From a checkpoint of a small image VAE.
Model: 31.5M parameters, 32-pixel images, encoder norm rmsnorm, encoder moe expert_choice, encoder num experts 32, decoder norm groupnorm, decoder activation leaky_relu, decoder widths [48, 96, 96, 96].
Training: soap at rate 0.0016, 6900 steps.
Rows from block 1 of the decoder, named by matrix and row number. Rows with one number belong to one attention dimension. Each number is 128 + 24 x the weight over its row's rms, rounded and kept within 0 to 255. All counts start at 0. Numbers have three digits each. After the name is the row's rms in percent of the matrix's.
# q: attention query (decoder.mid.1.attn.q.weight, 96x96), inputs 0-95
# k: attention key (decoder.mid.1.attn.k.weight, 96x96), inputs 0-95
q.23 097:125175130126135098136131118144143093134142113128124142181160124175138134115190114142132201102163168115136121139105112134155130082136127181151158134125174108135124134136108158128178116149152151120132143132115144115115116081130119158136117138126140159139158114160130096129111117135067140121
q.24 089:111118083089131166152142133149079113092087147109114145185126141152108131180124160110130120122092087116096171135117076137102138141128150155128150091083107153153143096112133140125171129159105109102162127109119128130102110117139141150127157096130149154117134151168134142123118121128143160123
q.25 096:129134157161144144091108139127139108109126162134087156079134160096154168103140134082144113160080096114105120110116130110108134114084178116143150084116144121124134143146127095107119150149161138157112120164137147131127156142143065139131135120101091107185153120114105115110143147145119114151
q.26 081:106116127144127116139116166173103150125162144161152106138136114106120098159151126109132154117088146160099095129087098108120175148125144083154142133119158129142127149131182136130150097185087136152145142135153135119126123113137181122130153129150124104180148157165128115138079130144115169130
q.27 106:116138134143109178148144146107150168142127134130132157131133137152150156157170125124147168125112120183128144090127138163161098114161116146140159150149170152127134137139138118094167116100120152128097158162132132146138139113146116152079083133110141151125130166171122175180174117107115134137
q.28 090:125150125119118109172085114141137143150097125091095128141128168121132150085187140118133162099118131175094111136129110125094153146184108129141132149143124098160143094147148129079103074128129147139158106133130171136093159135144113133098111146139148125154139132120111115140118109149165150179
q.29 099:102128133130135131123164106129114126120140161136156110072190092117158145137099099125174117112099111104143122075107096154134125156166098104111092097108137139107147107130122142114118096145133124091120105123107142145108177157116092129138105146165097082129142088142123090128172117151127132129
q.30 095:175086152123134116064112127114118134106114159140131153139087139136135105129107107140114105142125095118147121110098160145142152145115148120118120124166140138087147128138155179137149091126151112155158156153155183135098127145145129148129155135139095177091131091093074138080134133143127140129
q.31 104:144130118157134125171152132115165134157134135118174113131154075141103141162158079143123150127165118151125102117118101165136121137098098117112097158117109140132129090146116171113177077135090132141164116127168105140165142132131164138121139128105093092128141108164168143150117152094142144121
q.32 119:109073091134150129167124126123111143146106114115174137140157143156139097173117109114140139115130129156197146173163165134173122118112107153130110118146139081171137108143152133167131118089152127113147149129143129130127147105126110125195079127121128096154140116145138142104151147132118142149
q.33 098:113110086142138099140085091098126130154144161116097132146103173131127121116126123119146152098171123156143118127162128135129094097124127126098142118092146120137167183085177130158101076141090136136135103107114140097104125142117101107104135169140154143122102136122163107111086152111157128095
q.34 090:187142105140152139148136153143136137141117164086095192111092133159166119115183105094142156134151132116179122146146123137150130178108142099152149114131122099119158093123121161120146146123147117138117118140108111137127112163155109135149122194115147133131126106102127119143158093151105167130
q.35 131:103064096120136117182160126140119138122155118122146085138163140140110124159116096107135153110185128119155123147167087144148149106173096154114115134124118103144142095182119128115130121143149110156157147118177112130114137125083169137145119101132135138114103097116091141142102130134144098157
q.36 103:113111140121116136155121153121128077123125106147167101130175136156145142190155113143158092127133158119087112095130131181116129159142149122149169103125151119106161120174161132132146121125093106085125129105130130144164093112121137122085158127135155151091149091134136128135114114114107114187
q.37 096:090104161141131102083123093118119118140145171157122162121087098107111129109163158124140124112125084138157108132145171115129161101158145118156097162124113119120135153103110134137111131126132127174148090080104122105110131155143127131159141135174095095121132108118085091152166128100169149116
q.38 112:090116115143095139135136127125080141120126118137089116154154123140176125138128134117159173133115161139144145122146128109156107112144111143161141125142145114096111159107110183146137139120165098157056094140156137098110178151150092103162082115143121099138124168138099104147154121110139144144
q.39 093:134114170126091124103128073110142099178138133062131101149146118135133127083128134112103133168135112119117082073085127112126126138138129150101113121112122170159148086175125181094144077162136109130102127132150127115140128141124121162113117145153147116141145113095130129104116104114121105129
q.40 115:159150151097130165135102131112141090111141072142072070119098120113098114101141126115106085094120122112073121108088100106128126143097129141141185103111142120138139108160109138092104115146141138092107135130139163128160109122095126132127095154120144112169136119114135111108154113154146108104
q.41 094:125089156155165104116058139063136155119109089151105136095122139136134140125117143140108094133135168157145122144068105163120122113150104156133142096113122127188130111158117146170101127123141129137093138122139137154143110113114121108137129147153144138115133117139103135057129112115123103159
q.42 106:149097101075143117123139133128128157116088125128174141155101148115135144090115117150143147144160162130136094123125184126114125144130141140115109130146127194129122105173139103158131136147137146098176145116120160107109158108106133144181122124149086123109113098093145140144117125183111133084
q.43 106:145133126129070152102166121112095159120113105155141090131134115129131102123127168087148141114085138160118140077159091124121104116096118120116113130149140112123083100069143139125133105127153108140144114119082122164173147113123132091147127098091145113163144114133099127111091155125128086155
q.44 111:118097112072140105123137117146097124169153158114108121117148134168118117135132172136154128139126083140149085151094135098165110112154113115059117136138150112113182135132126133133124140116108125107107111128088127127146181130107129176137137122121124071142126087106097177150112142141104126130
q.45 111:099112128130144151146180086118099144153121178067151149146163131130101138151127122122152137108159129106152112163120152139133129120145115116100098161113138137162157128178115104149142101135117138100148123109115138165127145120102153116157114106130108075144073132140133134154117134115185097172
q.46 110:138121058083117110139109128144143141112118127121170134105153106146122134136125123168118144079163127136196141134111137117126130111122149145138101109073082098144124070120160118097119124134107130116170154166146138106156110118115155104153114105149101115108131135091129103128143129134134070146
q.47 119:120127134135141091115136139119138115122108079155114200120124123133170112124120082163091165131122170138131119118130123134138109093108122146133127109127097138108135129093122109109170147144177159085104103181121140131160081113121156118128095139174129158106139166149111151154136144138110162098
q.48 107:161183149117136154135107125148097127120153085110099113121145082149088128153118088139107144121106125096137106105143083137104127169106099165153113117115133120119121121135160114127124151145173133125150141109131164071140086113136156107162142137132121105134141120146191113131153125157068142136
q.49 119:147068124110133125108120150112128134089079082137130123129102117124136131135113108160138111153135123108126134136107137158166126130077117148095124112163095127131075152117161164125125144113124128095082122179116111144128114113100116118114130135170127181116146145132151131123167179136084136072
q.50 109:139142118103131115099123137155132115143126095119096154133109141117153094130144116142105121112113139147117127146121136116106148149117137193143138110068070153094129085133103113140101131148124119117199162142108101091125062125119118099102143131128178131107087142130143103135096133102102095133
q.51 125:103180156114166108104113106136100145153135190123094117161123139117144128110165139121105110126119104129170154153127160118150124101123128120101150159145181143092141161132094117154096137162099161111128094122119126137068126121162113115119113150172091096108112113109136143144125115084124133149
q.52 094:116112094140132150125108164145187200145107090154150138109130145144122104088092102147142137173139135161145107137133121179120156124096123126138109124122124121122107145126107100103173132110127148133151108158164152197126167130116132179117102122114100173137127122132153124136152115126147135135
q.53 097:111156156129122107128129147153124078133124165126141175149107135125185117118137110096107141089161146066149141127125124122110125134163106166159123154171076117126113129083123155154141130135138153102109139108091115120118084122116137146100147126126129070096092115093106116101101123099126144117
q.54 103:103099135137152145130125135107148139096119127136098133118062101090127123137136154166127154130090105147137150139140139121132139106142147139152148121160142101117123148163145097135109139112086065120116099093118104167136139159122114127127068138201105127117121159117135102113107118127103064132
q.55 105:161136134139133117115154097120111130129161145154125117104099135121153161147143081111138121077099174143120151045128078163124160140139109115155119138135133128160153134118147078110094119107166114159107152108079136140149136115131114129126100127095100129136106116135137115187139153143156134131
q.56 118:125097094180153163141101108132144127129122085154157149121118142150116128147167137148113133100147107136205150142109125162152140124129108120108102160163147131131104143117152154105132146115161089136136131140157143145158183118081145098130104141177102139119162134159131115143166143105109159136
q.57 102:124137115135136112084139099132100164154155166166104126105146141095115121118159179161115113135194084121165152176139136103106134154111149101133133110145129090131143134105120101125128162183113140104119119154161131104146153135121122135131113133117107117104143150119125131148129153124121109211
q.58 114:146126125088137134128121146128106111117109105082149133154164112117144088084098126115078159142104136113140138153116156155141132128127118131140153097141078102142103133076139107166169146121118144135134175156123114124129139163103120103137141155120105096114160133154098141139158182090067120121
q.59 105:114154135137125119081160121091120145126137173130099109107116111151204101163131127138105117152105133136090161122112106129132137117145137117143148176098139086093123092122092158119121128114114121136122146103119136127114117084125143124132169125078082090186119167121151107136097128129154128153
q.60 111:122122123161157102116096117131166133117142132119109108171120129079145119100117124123131161104102171077123149131142127113152100169144125086147120115142086118083090101118108120163129099095104122170117140119070128104119087138155098142086136105096119091148121095150125171136144136115138137122
q.61 099:096138128105146137093138129123144138137151155110126117183159130120126100138095107137071135096167097075108122140125124088200135133127116125116146161099140162161141142112123121108088104140131111155147126131102130176106127144134106092135169091116133088077119106138091111130155126125138116145
q.62 112:099122111143102119155137138117109176120122144172096134112149120124114112131129141150149144090121149114114133093158125153152139107142083097099074144133158115140071128105145102120155092115146128133097122134110136120137170121158149157142103072068086129177141122151131089115112125146139151152
q.63 105:120107116111121096071131118147113099118137132139116100133135089118131105143110099172119135103080146097161116176155159106161130065120130135110108107121128090099103118102114134121137163134116089126133073103110119144149124118109128100120115148114101091094138108123140135115164172125161182120
q.64 092:168105124149094124107147130131116088112097133093130134138147155120123121142145129149085167128133129129142099108163079138098143146167080117137142163136126074091073113125130110123156164117162103157084160111131143118135131135099154126142114127146112114120162100126094147176146119131148134074
q.65 097:186130156144123109153121128144117126145148149164142100160154108168098120146130150090156138095104139137091093156133124102135137140154107149132137185092126103164152114114108120136085122148146142093117110100147143081094109143111169134152156116107154144149124136100145122147113169111170087115
q.66 098:125093113181132072108121127155124118148137127100112187072131132120081138115134171095102124150107155129159119142127150174134102140150110097110108126162165119125101116121136139121131115164115115125114138136093143136150129115160151166134127126094088097159090105136143122170142137110124159085
q.67 091:139130136074135163115194141133120181107105111151146155083111132128098117158113066147111133116134120131130120138109117155101157137130115105129177128102108119134116126163137146101114149166092106182146145145142119140133120119164125122111163143112148124134148107185096166138130115108172120109
q.68 095:136127114162127157118137108122114105123121140093106063141147143153138169139147100153191097117118135083102146148102161142122100188124128124139144135140149164100138136111123117140109105107115134098120102101138104108163136172156148117125119127124180113161115141170129106134114112064146111125
q.69 093:072099129156104118091141124105146132133130143100168089138129148144139111111114107161120154149143139109135082120138119111151151148112126187123128164129110069130121108125133120124141174143115095115135152173097148153136156119117117143142145110111128137076124142090076151133110177176136099131
q.70 101:141119123124132117119131148145103134109121108091124135108072129152172099079106171117151146144090157125154123135142134074113121144174125144127138168124121089129119143109115154100113105157154159124149075135063156067127162141119111148093117117103148119116126106092130115114144109135144135107
q.71 095:173141135087111094112109114207144105090157151158093150086115108146129115102152128139151152123122148097135143133125135135116163122142138137117148099146125141110127134126126106151096140137150117109106099155173081105125110155132119112132120097132134124089138177103167094102191131140135147148
q.72 100:139126111139157118104162149117122170143088116169113120135136170146123115108140115134129203134124113113141118105103130072124123089165184160120123104132132128151125118144164145143137124093132145158102115155135117136131127105122118121162145147118138143111054139087153182132100088128126139148
q.73 091:153161172127148116156123143162125142117134114117119100132081109156141137112107113154144133141163136076133145171162107125162129134102124078095135131177127113137141150142124114129154084185097166085139114130089107093141100111120096094120138156109134105137176127135120149109150099116125141102
q.74 090:090121110143120082163124138140165112151148117164146092146129151105082083110150143178114156159117110154116124099144141159119105134163154110107191117127127138096085097138106115156173118110102168121123118120142122124085113136146134129118143103123147126109131138122184164129158120124159125107
q.75 107:156139167161158085113120154130119095103103139135093117119138115097153113174148136116144130110131128137109127133102130154136184177118117106098134117107134158067117129161125088112146148118114108133129126104118143119084121144119127125089145127159126193138147130100118071113089112133142173108
q.76 090:155138144122106128138134180132153085089114146142139152085133138066118133155177116126160141079104109149118102108156100135140148156109102112148135115127145160138169141112121160090104144095125106185136114137115133159135133097095070117156127155101113144144153148138147152145127123137130142156
q.77 084:130141150119140118167169144142120109100086129111153139165150150111142123124155129107166110125091107143149131133167125126219098076088103140165142125128108139086123120146099146112124157136117104144110095153116115113114131126137068111113165128161134152144169105126125123111159111113142119138
q.78 093:125131121170115127132124144106115112132114137140112132112079151109072073144128132136109151131139134116125113113142118111124122104141121104151114141109159126137130167160148074147073077172143106130081126152102132115113114121127142152091136132139122128074101145083113100089161126173103108088
q.79 094:140085097120122126120163182125140094146146095135148131130148141121123106107113175141137099161104111133108111107120145164160105143097107147128110130161101139134156101114175143130174117119131110093122141132111168154096141079152157108151100124122107105109109091141123163123121069120111102174
q.80 098:080157102127130157190136113147096154143137114124116145070127170175177096081101162129123150135139103130162172144121162110125136168119106111110143140101143124128153130143126096164114136133166091181152135111130140136097150121128105127104123126140133138145140149167124140126103115160123153117
q.81 098:197098128155124113093114103129169158108133150133169136109119131127128133128147102112101087141110118136140096131135132095114148137111130171123127083122090108102129117116061178145092150169131096104144102124144110084116131153138160138123166154144145131129106152088132134110143162104159116138
q.82 100:127133121102140141133150138124143129079151081072124106119143115122120081109071120136139140141142131154098116107132127145123140084100143189112135151134152084145124122157137074131117155154123104115125116139129128126149134169093139102162088104118097124188120140115155165123137139095101140097
q.83 094:102124085157129139139133116161104110092097121109126109137119109154135129091120163095120123146094172107143127134153178120133115174124159134101092125141185134103124138107108154097124141121139085124138145144186168101102173104116164161114115111109117150155154101134133094117093142102128110140
q.84 097:149108146157115162111126115123088131091116054126126094090113152125148140154079127134068128100178155105127139173116118149134126101099096165131111133133137134164116127158154138097147145134142114137146119108125107133167124165137166124132114110109134147099111143161117129153145134095174096154
q.85 089:142139111129129124183077122108154145114110134146113134133140126093114121149136143100115138103157074116171113134126138120092129114124132113097165090143144132115140198127130178142105109119065138140113151100151135137156137153123117110109145166155195097121104115159161111127145111103136109126
q.86 104:113128083123135135154175118155104154093089080097118144144116158110124131111114115130130151130135096154107110108148146092094165170116147084139140150167115128162143128075134087092114097118129100150110142126174147097113146088124122156137102132138123103114137099142159152101082121151121123125
q.87 088:093168169159125143105123111109126112122142157154113122100143115105096111144143145134124153143075088137112146143124135111069153113147154121151124127121124207162155161160146127117180121139134099128101140127177124164133127159129144154122127086133154151149111152149128165124115153087116138134
q.88 103:142151090131128117152183132125143134126151075166172123137180134100139076142087147113106162104126123124171120114142140175136115116120124102110159129129158157117127098123156171124146128141096105151141091144165151146108121128154121105112135164114105123171102151117148149106155137119132093088
q.89 100:100120137125125142174117143123097132110148117119120159143128090148110149142139163145109126165180144140090104137124095119158057158140128127144128144118106153136151102154057144124122146132137082097130130137164125156138154140090118124105155098104125124110064118078143130136129140115106095127
q.90 099:099151152104106106134107130134099103131089107120089152101116130112097117100122185125153096147117168137116108124137140172137106167119149129084159136129123102120102162130092122126113145111122138155160143128099105116075094142120129123109135154133141110119082119113135169116124066093098080153
k.23 094:113128093109163187115113141176154130093115123120120167096155120149180126110083080104135119143107142141160122127118122152117151154134109150148139139130106136119113109124102133107128136111121192121116152102154122121094120143072077114115150098170134093150149162154159137128123120143131095112
k.24 088:135131113111098100114131120131078120119115107151172114119157107128095103151116155129115133080155117158123078083130117134124148123136134141106124084126156133173118076109118136109149121146135144154128091140149087117116145091143153106097170105143124094112133156153149101089150111110082075131
k.25 108:103129164140146128086133142109114140116144140107124097183124144122149115129136114117099126181142157114140140148119192146082111155135114171107113102101138147156168121117106145161110115143134159149130155137105137106106084147139093135163115147122149175132158123126105128105130149070097144084
k.26 097:151128141137133114158147118127166112096088155110112070166122160150110120132147111107128156173105136136124110157119103170092083121106096129099133077116109146119154137108154169164168133111140156166138163112138105149133133110157159135110165142137085135157132105124106126115142158167118116107
k.27 092:129132103146085121110147131124112117109178130146202141140136109123125140130155129073121141125050148136147134086125126128141103100108106159141146125127169127109131096139109132121154119127089133123151121113158132165097162145089083138144105138104143163113117152123123150152151079102115121093
k.28 105:152071116170129155170140094122164110076107105127113137142132141149122153139117131118135101109096136116091160116129108106136117086117081124129117138115183120180142140181127132158105135091124125090137128097131099115139104167136146124149145137164132159128125091109176126090110136125128119100
k.29 094:137135082133101098131146133107144173110133119086132109137153153182140109144087109165093114147142109122129185135146121126105078109134163190134138149120112169153124115116106167110092130118180128138142137128134097154109182096126118131132148140107100110144133163154122164125145116142129139119
k.30 098:064106088118140153108118147105165138155133155147125153149158094093141120146093134126103146151137113134138111157135129130115105153127102132056076103090158149134128163099153132131139126112159117113094121159157173112113149095080117132116135118119109130100106139078109133094139136133122152129
k.31 100:145105094141143126178124138115117134122162126171138105072126108150113153121087148121107123134118136086120155123102162157116153137122124147153165113162117123127137136075137148157111091098151100140115144135129100186127123131124150136154102138155086128140071178130097138158108082136104126128
k.32 115:136140123137124143173163125122149176144136120136124145141137093154102074082140125166147097137182117115177154110109125157122156111152123155103091156098132103135120133109134129138139107144122080134160095136117130176124137160124135136140138114187115140116085136130148115193151122096119118119
k.33 095:132096157169085164120135148167113116184105114145121103131140139107148145163161144118102112141095105118126140117147117105176122145152127082132083110145136192172109120165115134132117122108148131154139141158160089140114108139131127094118134128164122115165124123135079119103144073125125123149
k.34 113:124141129138146150131113110133128149145123145200114100140135165140122096117086167150137120079136125132142165113086155116183133131134096172131128162144163144132142109109155109133124113143110100118121090183154127175133174139137134111117120129185128160137112139171156153097126111116127137138
k.35 116:150087084113126135178148106105068119144134135112153179153132123187077136114123119132150125135142137144157120150116122135152148112107097153107103181122119112145121102124169118162141108083099126103127093117115123132159113123142131131186111122151127086118138142143164095138141144138132154155
k.36 103:177109155188121102145112112100100100151119128110101145101083114167129146113119097123115161091149096128137137122124084095103147163099113148128126160136092097169129112112118118105128156114143102141122164109101150107128105132135117117135112154142109133149107187149161124126116124112191119155
k.37 095:100140092126141108103162161122122138136132122104120090142105155143133138132148118138118110170147132134121178096111145099128082147166080158137173146176133118113104159135150152108124128151089166133082075140131130138128136127146142158108141135113165180149137158125129127112132152093138116184
k.38 098:132108169165155133089093133100167133118107114142122104134103133109130106112153138111133107132132108126167100078089130163124105095134139100115107109146166161109139085143114113166124085128106139124144115109082117187106111159162118150119131134119153132153150122140149172139156116092134147077
k.39 087:125109073130168123125134110136087117097112118133119117089124144118110133153121155144144150124109107149133095157117127154152139134118173094153160118098118093113099104124153058157118114120154117113140152160105134156125114078119149145127121140062105130109091177114109155115148108137126149085
k.40 093:107150167134082093120098132134129106147098155152187154089140138153155173116096133131127123126110162158116115122131112143079130131112125080169118136077125161068129127147094117136152160109142099119115137131114138148129141109135141118092159095091125165127140148130116138081094128137150118142
k.41 105:137154144127106160139120124159141110129110114157146107150114093111112107132134174097140162136088094122104094077112093133120115126110148116107175138140137159113169131110126082134139122121096175137147121146126113069091185151167141157105164153118077127128130138100126154146126136137155134139
k.42 108:120122124118168148161150130123106132108144147111115156071171147147121106147140104150112103130189103088144138158158153120099145089087105133113094145159138112154122163100117123131092104097101118117171150112091093112155091102091108108157139133131121124111097119160144128100157138142135119151
k.43 114:140123146184137126145145132096127147136147131090145151134167146134125148158152104114126101132142117067111117106052120124105122157121113115150111104129153103118136165141121151128095115093138152134115097092189127096095150132080154129102176116136113156147119150117110128130166132125131172142
k.44 105:138144109157123104150119129138134100137111179082145142140142102108116150102162062109124115104168090088138133161142124117130141142136126131125048166158111107133141102123154170150107094148098154159138100161097139118129133152095130118135138117145096153153139098138119102109125136099147122159
k.45 127:139086087138128108142125151125090146147148116119122136152142154164123124129147127175167101128184108101155112120178139116115158157100119182161100160122142059123124135112147137144106145108084112118143140140125164145158155103080088138164159105137142121120145121098140126127143118102121130122
k.46 134:111131076125142113117127090110117086120093120113138125136156129149100137100105111125142128111177115103125107131173145118112148135166116145068119196179091119151134123143104120114147090125142117088180095138114136131147136115113131111155117118081163095122122140148166139136149164157127137133
k.47 106:145147133116106126134109117174125169116166138113143090123153138135100155138082130164150138107150173108111123127190153104142111171135145126121171132138095136170127115148101158124150126137135093162115151095147111125124206125169109121112144130116077116136152115135163125129148132126154112152
k.48 103:145077119156147101141160141136144124136129140104149164167120098100127114151099152155135107128156168118121135152152106098113100123114153106093123142125148104165142137094133129087131085103097073085088141126115149150155151123117102136134146087147117155086125116116122143162121165075153133138
k.49 098:104144090109140108154158133162129104138154117116127151132135064109087090138134109134082163123138154102200107120110139095106144119117123121162136100114168139135152103141146109109118134170121104161150149104158100139132113154141145102161110145135098128145106145150111192139104118147133101131
k.50 110:156138115112117161143129111136128100109131138104123144124133110148076150107119122134147143159119137129110127152134112065136107091133120099109089149131049168156102148134142114084136108178141139094059116123130126081110087112122122151117092153130095143112160130098129148134139133153117146129
k.51 123:119111090159155154104119114147170122097133142151109177087082141102150107105203154122120125147095119140118128090135139122153122134143140137169123154121129167125097156131165114128121137136103169149131139162106136124130116197129087165109145134129159132122141108150106113101135141130122171116
k.52 092:138140139098096142102149138108117099064105134136146123102124108128175093164080149097118138084168109120167159101121156133100117136132129160131151109135166137101156106083129131147142149148157121109127123110102143116168089166128131086150132150140160171123144142136150119117153142117159143096
k.53 103:125096120101165145068104139136132173144139108113158111109127109140113118132129158137141103152115083155090153139120144085141102115131144093129140111095127177102152147144127138108095145124138151163110107126128158090094148143094103142114136144166156148150199172150152110105140140116133116143
k.54 094:152156130137121133139136125105132080137114110179117144135139141116150108103120139119117106166134145123128137139114108169073134132119112138139155119131146153147125147115136136127122166162147177129110162187156139079081166119136095103131135118083101144106103133145172131120111079100152180159
k.55 103:145150158150111137146081169116124144199101111154118151157081098138124142147135169114111102097146139126117113138149108130098120180143113109095177129148134108124124139100141168167153105124105144125156109121149131156145146105138150145130164130108138166114134099119135161153079102161119138103
k.56 109:119140139106121081162164107092108155170096130118104144105126112169113073143095103161157117133135135101183146076171138115161100136139097158131110115133162138110149103174164117131141099097098111139148124134093143138138114149098102140127132096125120123103102116158155148148133146124143120108
k.57 104:091164118110160129093110116134160087123107124131134111168071141155147137126136116063112080095096150096091139144150137168109124096176132155114137153121110125124128137157123125138131103107139123135134164124074153125134136115129174129107119101124145101137127090117121183114164120155147116123
k.58 106:108145136135132159124140068170146176119127142146159130141148077106104121137108148155160133090125147090177158139121140082105126125116144139077114132081135116106192091128136146130114137118153120150130137101134122153160131085118144136147084134135150143096103134120159144157107132146161131110
k.59 095:151134158122111117171136134164119108100138107122158143149129171114052164089129153098173083159134114124134085093118112151101102161131076113139138096151132126132123139118124123141131125098107158134110122157120152076120127130126114141146160156158166152128090127120141113112123117099116117168
k.60 103:164151140132141173125177149144117137080109121159123147075123144126142169116091131091136114134073087135142091094070143137140149094095155104110131150128153173123108154131155149108097150151148122152158116162143108145102125123145135147165145136128137145112098116102131095112157114144127127132
k.61 104:096114108088086135128146119146115129152124101101123165108104154133147142106137097145151093167135129164151121153140153150106120110168137134105104170123161110089085099126152146145145120128104102116134129154138154101148086118132108177134104120190123154140185127109132132093170134109137157117
k.62 106:171102109155128108115138084094138106133120101121083124150094124173125132181122127114140103138157100148142131095120116153121122145103121141145150134177157119107118139168149156108155121111113084140179094116110107156135148098092130062125164126118135127133107126143134151171136121086097139119
k.63 096:071131156090148131146148122169132164098082118112107124160139115166122136112078106088102120151161154088158154148120128141101126119118147122070126156135142127147119084168157103140129123151154107116130155175111086156097141106152106145146117144099138164126109113136133127151133108123150109121
k.64 098:117124107090153121149131124138123173158163150153138158102123103142115172142126161146084136125139140137133086099113155126145133147134105117150137143132164095122109109087116120114125155110097133092110135137156189150098107131129188099137162098184154136150114157117155118099153133086157126130
k.65 097:154127072086138105147160148138105129109136139123140167116127099127122125153182090096183138117111114140116118152148087073096145124162125093100120133136117155111133150092111122127123119156129086119159127121102093146168109143139108135153105139144150098128151102130094093109135098117096125083
k.66 094:124118108130104111104109131124123115180130096141137126116146118092163143102155152154107182108141153145121129133077123154086111128111102125134135103132131110096126145152094176106087146102105138143173122123146112122128191169138130121113145124133094117072106113123126086190147148146125113121
k.67 097:133117143122130122128165124124121129125128100092070094134157134124153123102069161148119180117155151149097133123105136111153153121167150100102170139182108102131092115116120129137129127104118108144150171127185101152184154120133120119110124165112140110147114117143141116140149145130146165175
k.68 092:136115125129115137118135078108172151130103085141155095122152126113095090122148172130127135139155085163115150122132129137122112079100123155174119132146159111122128160159182134147169110128150151168128093165114085135142157112148143114108113136168110171104127138130108130137116112084108158119
k.69 086:152143125094125139139130122189100103132171156106098133105124097120091118126120128128112137095098102129172102118132079178129157114176152111139152122133146110128152068107129106151105160111146133116150118104144136124151144143124124090158137147128076095146117109143089093106146115134131116178
k.70 098:146129117097175137140136101078156128143121145115134137148085150142153143114175145137114153194123150107148164110156154094173121098173147138113144103121141132099117128163119148114098134154152131176107137125126155108149148131151104116136119150148128179132104075150116119107161143115106156112
k.71 105:146134146090139144150143063158100116105181097081103147117126126158107145134105123165125075087145145140138117093138125124111175142121155147094131151134123126149147147147116080136111156182119125095139139118108141091119132145152178113125114118109129135110128112114098127130172170112149134100
k.72 106:089138110135114118162140124122138107106140136132122077150137147124079142104086075150172172131111107133163119072128131126117154096146109131140097105135132118134105114148128138122137153093118099107113163136134109133132163146130094100132101164156081126141153066124127101129093122169127125087
k.73 097:125140094141189126093143145163156065077121124097064142096151121115131146124166150115128128133138109128131135124144143135098093144155155105101116108160092165141112118131093147127110087164109113138120142111118085104128113114104136103145098115149097139132145140133168121128145099106160138163
k.74 090:145106164164118131156130131106116115134167173096120094094147164145118107112155146103173133147086140143125128115153170103096161196116108154136130141108132151136114106092151107116117170132126141136122174139132127129152121142136103150081195149141128167141137160118133138101117157124109133130
k.75 086:107163119158146116118086129139130139139117135075151138157141128094180102104161146127143087147120129128091129123145123150130133148099122174118142092143143152102143131148123124143145166121149132095082139131117151147150053119150146161109152117111121171175133136150152171118129123154134085097
k.76 086:164090154134079121110144144134108131152105082126135144156104145138116149124080146106118142155135132089113154150156126099129134094106100120120096148164160172166156135179115104142093114137138131139133117128078134147112086136089116171104105085147135158131123101122158146106109154147116153113
k.77 095:155151091143111182102121104119126160072124134138074128102100123138119145143123129133142096138093162123150153122112138091158164119147123134147126113116148121152153147175120126138114140113108130147047101103138139113123121076133074148154123126167141140152150114111123110149125112172128100144
k.78 090:131121142131104120069146120149104174146170085106114156081122147136146145128097156118166089117125136193116123153112147113090135122129168108122142115122110134141161092161122147134121124146136127169143142115153080112161123137154114131137132100113136164127106122116122133119193155083147140106
k.79 080:147131111122118112153118142126111136135139162142182091112118103119110137183117141150088085103136144108084132132094119146183108166122110150149109121073190116125143113131103112165098135119105129103095126122147130131191115115122131085138138099110149103138121130154152104154089139114112135138
k.80 096:134119127150153169097089089171140121115115126148119111124137131107147131135080123156086121133175161098134141168160120138141172118123144192130112148097151135105155113096131118094130119132156135111146120140160143099099129154132118150138167113089110185126125135140147095130155155087144112091
k.81 102:105177168152110135104132134136117128134158128111128117076136079102146137071072127109160111106120144096110102141112158100151102096165156139128121126139076147155112132137115134126122150070109154093111143127123125134100151142125153137116159143105131120127107180145086079141155135123119129130
k.82 086:091146134153142120137153120144147153139182091135064125144106137166128132156132132162102167138109179112137086164148167132156142123118122117147136159122116096121136119131166078153123162133144126121113125092142102074140097121125114115146128156127173112158128138152138103104151103143086113157
k.83 097:118128153125161156108125143113156121100134132131126135089073149127150134119140128146091116138129131101158106135106128175110118124172109107135135094089169130077109086169137165134139164125083126137126135132120095081136133133162111108167189128121101108084152114161084135112128137137140137114
k.84 098:140158126136124110094170145120117111145159111125100151149144056124123126081102149128096158132111133165154126155091130118130121122133144096129132173148108071133098110116133154136162121129132087152118137097134142122121112124128151156112119175086156106177132113183154111144090138132110110105
k.85 077:104166145102140105153088130099157150112155117114100082129130150125100086109117093098067129144100154109133130098152142115180117098144127073122163134126157120153086154142139129103154115146073170150128126154102095138140126131122130155135104095128143126091127123136135148134132133128117171157
k.86 097:110123089153162137124128101106133115118085116115152134118119134138153109063148111148101137133158138110151114144083141151175130138169152147070106094104122155129125092095100155135121102162133128140130125134153135148145113139143100134135132160114199130170125118157083126086153108130140125103
k.87 089:124091114112117128172136085102172134097141096129131142128111046128108135096108127124152146166078133135124125102121147162123185146139091114128176146108087128139171122165133102138144086127132106119135143138138139080142159113134120110096120135115143129130100120110145110143121127089149093121
k.88 099:121178104137125110132125099169119154124178167112098099145141152135130092134130088120107136098121137109140166148116108131092117142172154145133134155132107113097172128116137158128117135135157088152077167148139120147090109160152110140112111134117114143119108142077091133114167094102165136157
k.89 097:171117134176115130134172144102149102129140140116168107154156115103141127142111132123118163148067105137104105176095097092130123105138123129138081150133100161128120160150139144122120118124094150164166155129068120080121092097107123111165172115142142129118108145105114151123123147141128110123
k.90 097:120134151120117117089119105083108142126075122101192122157119142137146155173142117084160147105109110126098123166104147159085120108147125099127122094106124134098141131168142105140100123146101162198086120116136106134107104146125144118149127160152148146145132099125120128137138175115149108113